{"image_size": 48, "encoder_bias": "all", "encoder_qk_norm": false, "encoder_parallel_block": false, "fusion": "cross_attention", "decoder_width": 192, "decoder_parallel_block": false, "decoder_tie_embeddings": false, "optimizer": "soap", "lr": 0.0019, "decay_fraction": 0.3, "adamw_weight_decay_other_params": 0.05}
Rows from block 9 of the text decoder, named by matrix and row number. Rows with one number belong to one neuron. Each number is 128 + 24 x the weight over its row's rms, rounded and kept within 0 to 255. All counts start at 0. After the name is the row's rms in percent of the matrix's.
# fc1: MLP up (decoder.blocks.9.mlp.fc1.weight, 768x192), inputs 0-95
# fc2: MLP down (decoder.blocks.9.mlp.fc2.weight, 192x768, transposed), outputs 0-95
fc1.349 111 [149  82 120 157 104 109 103 145 101 136 141 172 102 110 154 121 142 123  87 125 133 188 118 124 150 137 156 131 108 106  93 157 109 150 109 128 143 130  85 129 133 142 140 117 154 120 100 115 143  94 167 127 129 124 103 150 113 145 139  78 131  57 140 121 107  90 146 136 172 167 127 109 116 141 142 133 133 118 115 161 124 142 124  69 185  87 158 126 130 174 111 117 109 101 122 140]
fc1.350 100 [130 140  88 127 109 108 139 106 162 120 139 137 115 126 116 122  84 114 130 124 152 116 103 121 110 158 148  91  94 143 107 171 109 100 133 109 171 136 102  94 137 114 126  87 134 127  59 106 151 105 137 170 121 126 106 164 101 171 109 155  92 100 129 126 142  76 162 117 144 158 152 105 119 128 113 169  98 139  90  89 136  91 109 105 115 129 135 129 160 107 181 118 100 105 144 117]
fc1.351 118 [ 78  88  93 172 131 117  83  95 130 134 122 153 129 120 130 181 160 130 127 120  97 130 118 110 137 139 112 112  84 117 129 109 160 134 117 103 118  89 128 116 112 143 169 114  89 106  65 144 143 168 122 154 140 126 149 157 139 121 112 161 136 137 136 181 147 138 144 114  92 168 135 142 141 164 186 112  86 177 149 123 119 118 152 115 103  86  91 110 128 113 159 130  80 139 135 160]
fc1.352 095 [125 131 162 222 108 112 151 155 131 107  94 131 135 109 123 147 125 136 109 130 133  98 126 152 141 135 138  84 124 140 113 108 143 109 112 137 140 134  88 112  91 108 137 113 128 122 117 124 115  88 104 146  89 136 107 111 144 124 174 116 162 201 136  93 110 139 146 147 134 139 155 151  88  78 146 167 154  92 117 123 125 139 132 146 119 128  83 156 104 159 104 130 153 104 146 145]
fc1.353 099 [133  86 146 107 117 113 129 170 193 123  87 147 100 134 164 162 110 115 118 117 141 119 126  88 140 133 113 158 103 128 103 143 123  91 133 152 136 124 159 108 109 131 113 100 129 108 147 139 114 111 128 130 151 124  80 114 135 131  86 179 177 140 139 141 110 156 103 124 163 114 118 138  81 124 143 115  85 131 127 134 127 136 160 140 116 105 141 139 129  94 109 148 129 150 114 163]
fc1.354 111 [164 170 185 127 110 125 118 156 154 105 140 156  90 116 121 131 162  97 169 127 149 122 110 150  79 144 122 140 122 120  74  98 121 112 125 134 127 104 157 163 148 177 140 126 117 153  78 179 116 159 133 137  90 103 111 154  93 119 145 126 118 115 120 123 163 113 103 144 134 121 143 144  93 151  93 135 115 149 122 121  99  71 148 114  82 146 185 167 107 179 106 139 135 121 115 142]
fc1.355 085 [104 133 142 135 125  91 131 161 186 102 127 106 142 157 110 141 109 136 139 121 132 172 151  88 116 124 163 108 133 152 123 133 164 101 144  81 131 116 148 159 120 122 119 147 124 148 152 102  88 127 119 115  86 105 114 164 152 101 104 111 125 130 134 116 119 125 170  95 131 172 128 114 131 154 139 141  71 144 141  95  94 121 127 142 115 128  99 137 144 189 160 131 110 115 113 107]
fc1.356 076 [108  95  85 113 174 164 114 146 101 133  98 189 120 143 138 130  74 121 106 170 154 129 108 127  90 119 101 109 100 149  96 129 115 119 125 104 118  93  92 152  97 105 139 143 131 103 128 146 129  99 154 153 119 161 133 110 122 109 106 175 110 152 189 117 147 155 107 112 134 131 129 145 149 167 164 149  88 110 142 126  59 152 122 134 130  89 125 138 106 151 123 146 121  90 110 158]
fc1.357 099 [119 133 124 148 138 134 121 151 150 135 136 123  99 116 125 102 101 137 188 102 102 149 152 143 118 111 180 122  91 135  89 135 134 125 104 113 111 138 131 124 123 168 159 102 149 119 126 142 137 152  94 155 118  84 149 161  98 109 131 102 125  91 152 139 135 147 165 133 124 143 113 122 141 105 115 149 144 125 136 106 117  55 167 118 112 148 150 165 130 101 150 168  91 137 123 141]
fc1.358 105 [127 146 145 100 116  88 122 132 141 120 113 144 131 136  98 168 129 121 106 127  42 104 124 101 133 145 122 133 145 110 109 122 123 102 107 136 142 143 117 176 136 129 110 151 123 135 119 101 157 118 166 166 129  81 174 146 125 110 131 131 161  80 140 151 170 117 122 107 170 145 100 120 125 142 133 123  75 105 124  73 157  87 140 149 152 119 143 143 124 116 121 146 124  75 107 145]
fc1.359 100 [147 106 104 125 105 149 122  81 102 124 119  96 113  99 127 150  39 161 107 110 151 128 148 125 151 105 118  68  99 160 157 113 141 119 119 202 155  93 114 119 151 115 150 141 125  97 143 141 125 128  91  90  84 109 123 148 144 102 146 158 100 113 142 189 145 142 127 131 120 153 114 139 132 156 152 123 125 138 123 175 137 136 147 155 139 157 116 154 144 136  93 156 123 139 114 154]
fc1.360 098 [ 87 138 161 126 125 126 113 173 154 114 107 121 171 116 141 154 129 132 127 148 110 100 123  62 160  98 150 102 160 114 159 139 122 147 121 116 155  92 118  85 122 137 108 112 132 113 119  98 138 162 117 123 114 110 122 148 133 132 119 111 133 114 163  84 144 145  99 158 141  73 109 141  96 187 164 115 126 156 134  64 126 185 133 122 100 110 150 146 171 101 154 150 106 159 135 122]
fc1.361 106 [143 135 153 115  96 122 112 111 179 149 174 168 136 122 178 167  95 103  98 147 125 125 144 155  83 104 100 132 147 143 153 182 142 161 141 148 113 128 159 124 102 137 105 117 143  99 122 130  99 151 112  91 153 155 106 170 117 113 127 127 105 146 117 115  87 134  85 157 143 157 120 175 101 165 125 133 136 115 109 119 136 121 129 101 155  89 151 132 149 140 155 121 159 134 173 115]
fc1.362 103 [119 134  95 122 127 139 174 138 134 159 135 146 175 109 110 129 112  74 100 102 121  95 149 119 136 101 133 121 142 108 148 136  94 123 151 148  94 129 135 131 137 152 107 116  98 140 131 133 149 152 109 145 113 189  86 126 103 114 106 129 130  71 129 122 108  85 166 105 115 108  95 129 115 151 107 111 107 110 121 134 145 136 105 121 100  88 111 114 110 131 120 118  86  76 145 101]
fc1.363 099 [140 161 120 175 111 150 142 110 158  79 130 117 181 138  95 118  95 109 116 104 170 158  99 134  99 136 123 101 151  87 108  92 149 142 112 127 111 107 130 128  90 193 149 117 122 103 116  78 136 126 156 131 151 164 145 140 170 106 114 143 146  92 152 131 144 123 123 143 134 144 131 140 142 148 142  90 126 113 119 140 117 112 156 138 106 163  98 136 160 138 160  96 149 146 103  88]
fc1.364 109 [129 109  96  99 159 110 139 114 145 136  81  97 137 124  93 144 133 120 122 121 106 112  69 142  96  97 129  81 146 125  94 115 136 107 142 125 138 123 125 137 137  96 101 159 100 117 137 132  69 114 125 149 118  99 150 136 167 124 152 149 123 110 102 118 126 102 152 153 153 189 107 135 147  98  71 111 137 102 157 172 105 107 100  95 128 140  96  93 151 126 108 148  98 129 111 115]
fc1.365 099 [122 129 125  96 120  59 151 114 118 114 116 110 125 153 100 137 119 159 138 139  55 153 139 119 154  92 118  84 144 128 108 104 104 146 113 114 127 155 172 124 114 140 127 129 119 101 158 135 156 153 148 174 107 142 131 134 140 170 161 130 120  99 130 119 107 141 127 117 195 166 136 115  94 168 151 156 188 162 167 134 143  99 150 117 116  98 131 132 127 139 124 144  83 114 135 133]
fc2.349 107 [121 156 145 123 114  74 110 161 168 139  82 114 101 125 146 110 104 131 156 115 112 158 127 110 167 120 125 144 113 165 140 106 129 118 106 101 110 147 112 105 158 104 104 145 107 128 144 152 160 142 134  87  99 119 129 114 122 130 115 117 119 145 101 104 136 155  90  87 137 116 103 154 181 154 123 109 114 148 141 122 139 132 129 148 130 145 128 153  86  60 130 163 102 134 126 166]
fc2.350 098 [127 143 142 135 117 139  93 112 115 118 114 144  83 108 114 144 144 115 147 107 160 158 120 116 123 118 123  98 153  96 100 127 134 145 121 120 128 129 149 152 131  89 134 162 117 132 162 137  95 162 146  57 141 163 138 124 164 110 170 111 120 111 100 182 151 130  86 164  89  99 115 129 120 143 147 119 105  92 150  93 154 150 110 148 120 166 139  57 127  97 120 120 123 147 102 115]
fc2.351 117 [154 113 118 158 164 165 141 143 151 129  90 119 106 131 128 102 135 123 124 147  87 142 139 161 147  91 153 172 109  83 142 127 104 160 131  79  96 147 127  95  93 174 120  82 101 155 154 171  98 156 101 149 124 166 128 112 159 150  94 133 106 101 102 118 145 146 118 171 149 111 138 100 113 145 147 144 163  81 127 122 120 165 134 133 130 124 124 123  85 154 115 111 135 147 134 113]
fc2.352 096 [126  70 123  92 134 125  98 160 164 135 142 149 106 130 104 130 139 120 169 176 116 163 131  99  93 111 152 137 102  86 160 141 138 122  92  96 113 143 144 123 103 141  75 143 131 127 108 129 133 140 101  89  84 135 115 125  99 135 100 153 129 124 105 131 133 112 116 107 150 120 152 138 154 130  93  94 148 137 106 151 110 151 139 108  90 121 155 102 108 156 144 125 106 135  74 152]
fc2.353 101 [118  81 120 135 101  98 125  99 120 172 198  70 136 112  92 114 123 146  97 112 163 135 116  93 129 152  99 150 152 130 172 113 145 118 113 129 166 106 143 121  95 142 102 141 124 166 142 123 137 108 103 139 162 165  86 131 137 171 116 117 120 142 132 116 151 118 113 121 105 131 135 151 124 159  97 170 160 161 146 136  91 135 137 165 136 129 151 160  75 172 144 118 130 118 108 122]
fc2.354 108 [113 122  69 122 147 102 109 130 111 148 191 126  88 108 121 119 129 116 121 105  93 115 130 143 167  82 145 113 131 140 142  93 151 160 139 121 153 142  88 143 136 137 118 148 139 140 128 177 132 137 157 162 149 141 118 148 125 150 126 156 151 147 128 153 106 108 134 106  95 144 126 154 137  91 152 121 141 112 161 156 144 123 148 127 146 143 129 140 131 141 139 100 149 154 117 119]
fc2.355 073 [144 124 117 122 153 133 155 113 115 128  84 179 134  91 133 115 102 138 156 137  79 113 169 128 156 144 130 147 131 122 139 110 134 115 106 130 126  97 104  79 173 125 145 114 137 142 124 106 168 139 137 147 122 118 109  99 117 126 148 146 162 141 148 133 141 164 130 154 107 111 110 123 158 117  95 126 103 146 112 151 175 123 156 160 137 145 123 104 148  85 150 101 107 126  81  94]
fc2.356 078 [154 165 148 113  99 105 159 111 152 101 128 128 149 136 163 114 119 127 116 137 124 104 126 148 173 102  79  95 100  99 117 123 134 119 145 122 139 168 154 104 161 135 121 138 132 161 136  92 118 105 127 138 148 148  88 119 111 165 131 126 167 102 116 127 121  74 130 138 153 141 142 131 126 118 123 118 137 122 102 138 152  99 111 125 174 204 141 144 104 138 142 146 135 154 103 102]
fc2.357 110 [146  90 122 133 114 110 130  97 117 103 131 136 100  84 136 128 125 134  93  98 147 142 111 146 129 112 127 138 142 127 112 121 130 149 169 122  99 172  94 121 142 141 135 153 111  89 123 102 145 130  85 105 142 142 155 109 119 133 110 111 103 141 150 147 113 136 151  88 146  84 201 126 125 116 128 102 149 117 149 114  85 192 100 121 138 100 118 150 159 143 104 134 154 116 153 124]
fc2.358 108 [160 122 130 149 157 113 152 110 125 138 131 111 125  86 101  96 116 153 154 100 130 128 138 106 154  85 160 130  91 136  99  85 116 176 111 170 101 125  92 104 144 143 130 164 131 114 143 111 120 104 143 138 134 105 151 129 122 111 147 128 137 172 145 126 106 124 162 163 106 101 114 142 124 140 117 134 177  94  80 138 108  89 144 135 140 123 138 153 121 135 179 124 117 117 133 103]
fc2.359 096 [127 105 139 115 105 114 124 127 105 132 127 128 127 119 142 136 122 105 160 125 114 125 154 140 150 146  68 107 118 120 106 133 122 142 164  77 111  97 162 110 116 121 149 144 128 174 141 112 129  96 157 143 137 138 117  78 155 173 130 111 118 128 184 151 122 112 204 126 160 154 114 122 128 122 148 150  93 160 110 134 116 103 140 100 133 148 133 129 117 124 129 121 167 174 110 108]
fc2.360 097 [117 104 119 123 129 164 197 141 146 150 144 128 133 163 100 134 160 154 144 130 123 104 184 117 125 188 164 151 147 127 138 117 140  99 160 119 112 119  80 131 143 120 127 116 126 126 140 124 116 125 140 134 120 151 165 155 110 121 145 102 118 125 105 124 129 106 124 131 123 131 147 138 164 120 144 133 113 133 113 145 119 159 142  90 122 125 122 109 160 135 103  80 121  93 104 136]
fc2.361 114 [ 92 127 147 180 113 131 125  70 150 121 147 109 164 134 139 131 147 127 114  86 137 131 150 131 154 116 129  92 135 153  95  98  97  68 103 104 136 133  91 115 139 109 165 149 121 109 126 110 126 117 114 143 150 141 106  96 165 204 137 101 122 142  93  98 166  79 128  98 121 132  84 170 164 117 121 141 131 130 126  71 137 174 118 159 188 141 141 154 115 105 107 142 105 126 111 131]
fc2.362 108 [113  86 158 133 128 154 152  95  90  99  94 157 145 110 112 109 104 153 139 151 105 133 152 153 122 179 139 139 148 129 157 123 113 121  99 142 162 104 116 123 122 117 126 140 138 126 111 143 144 153 159 123  87  82 161 118 121 123 136 102 101 110 154 146 145 149 141 130 142 135 127 145 136 113 162 115 137 168 138 151  87 157  93  95 155 165 152 101 142 118 120 110 164 173 148 124]
fc2.363 102 [104 108 105 110 106 100 137 151 119 120 122 148  62 122 139 146 156  97 120 114 122 127 106 146 144 120 147 155 143 143 109 139 113 100 145 135 125  88 117  94 114 132 103 127 167 156 128 137 160 114 122 146 166 128 145  51 157 146 150 149 136 105 168 129 123 101 148 139 123 115 114 130 107 112 105 136 163 136 144 110 170 113  96 116 197  88 136 156 122 137 147 176 148 106 114 129]
fc2.364 121 [126 108 101 105 100 142 122 152  86 169 126 148 150 128 124 152 121 123 125  88  84 130  74 190 110 157  98 109 123 153 159  90 166  98 133 121 130 105 120 144 110 106 102 161 173 139  95 143 140 112 113 147 108 138 124 110 108 128 158 102 109 134 159 140 197 121 108 116 103 117 128 106 121 163 115 135 111 119 128  93 119 112 156 127 129 154 104 139 114 142 171 146 123  95 108 124]
fc2.365 115 [134  99 127 158 127 120 114 130 103 135 137 116 127 143 114 149 129 125 168 131 116 140 118 104 125 133 189 116 124 159 158  79 112 189 102 149 130 135 135 118 123 119 120 103  97 177 124  88  88 123 164 102 167 151 155 109 165  96 106 142  90 126 121 135 121 151 129 124 137 123 101 152 107 129 122 121 150  87 139 139  89 141 103  81 119 112 131 142 169 114 119 141 165 142  98 124]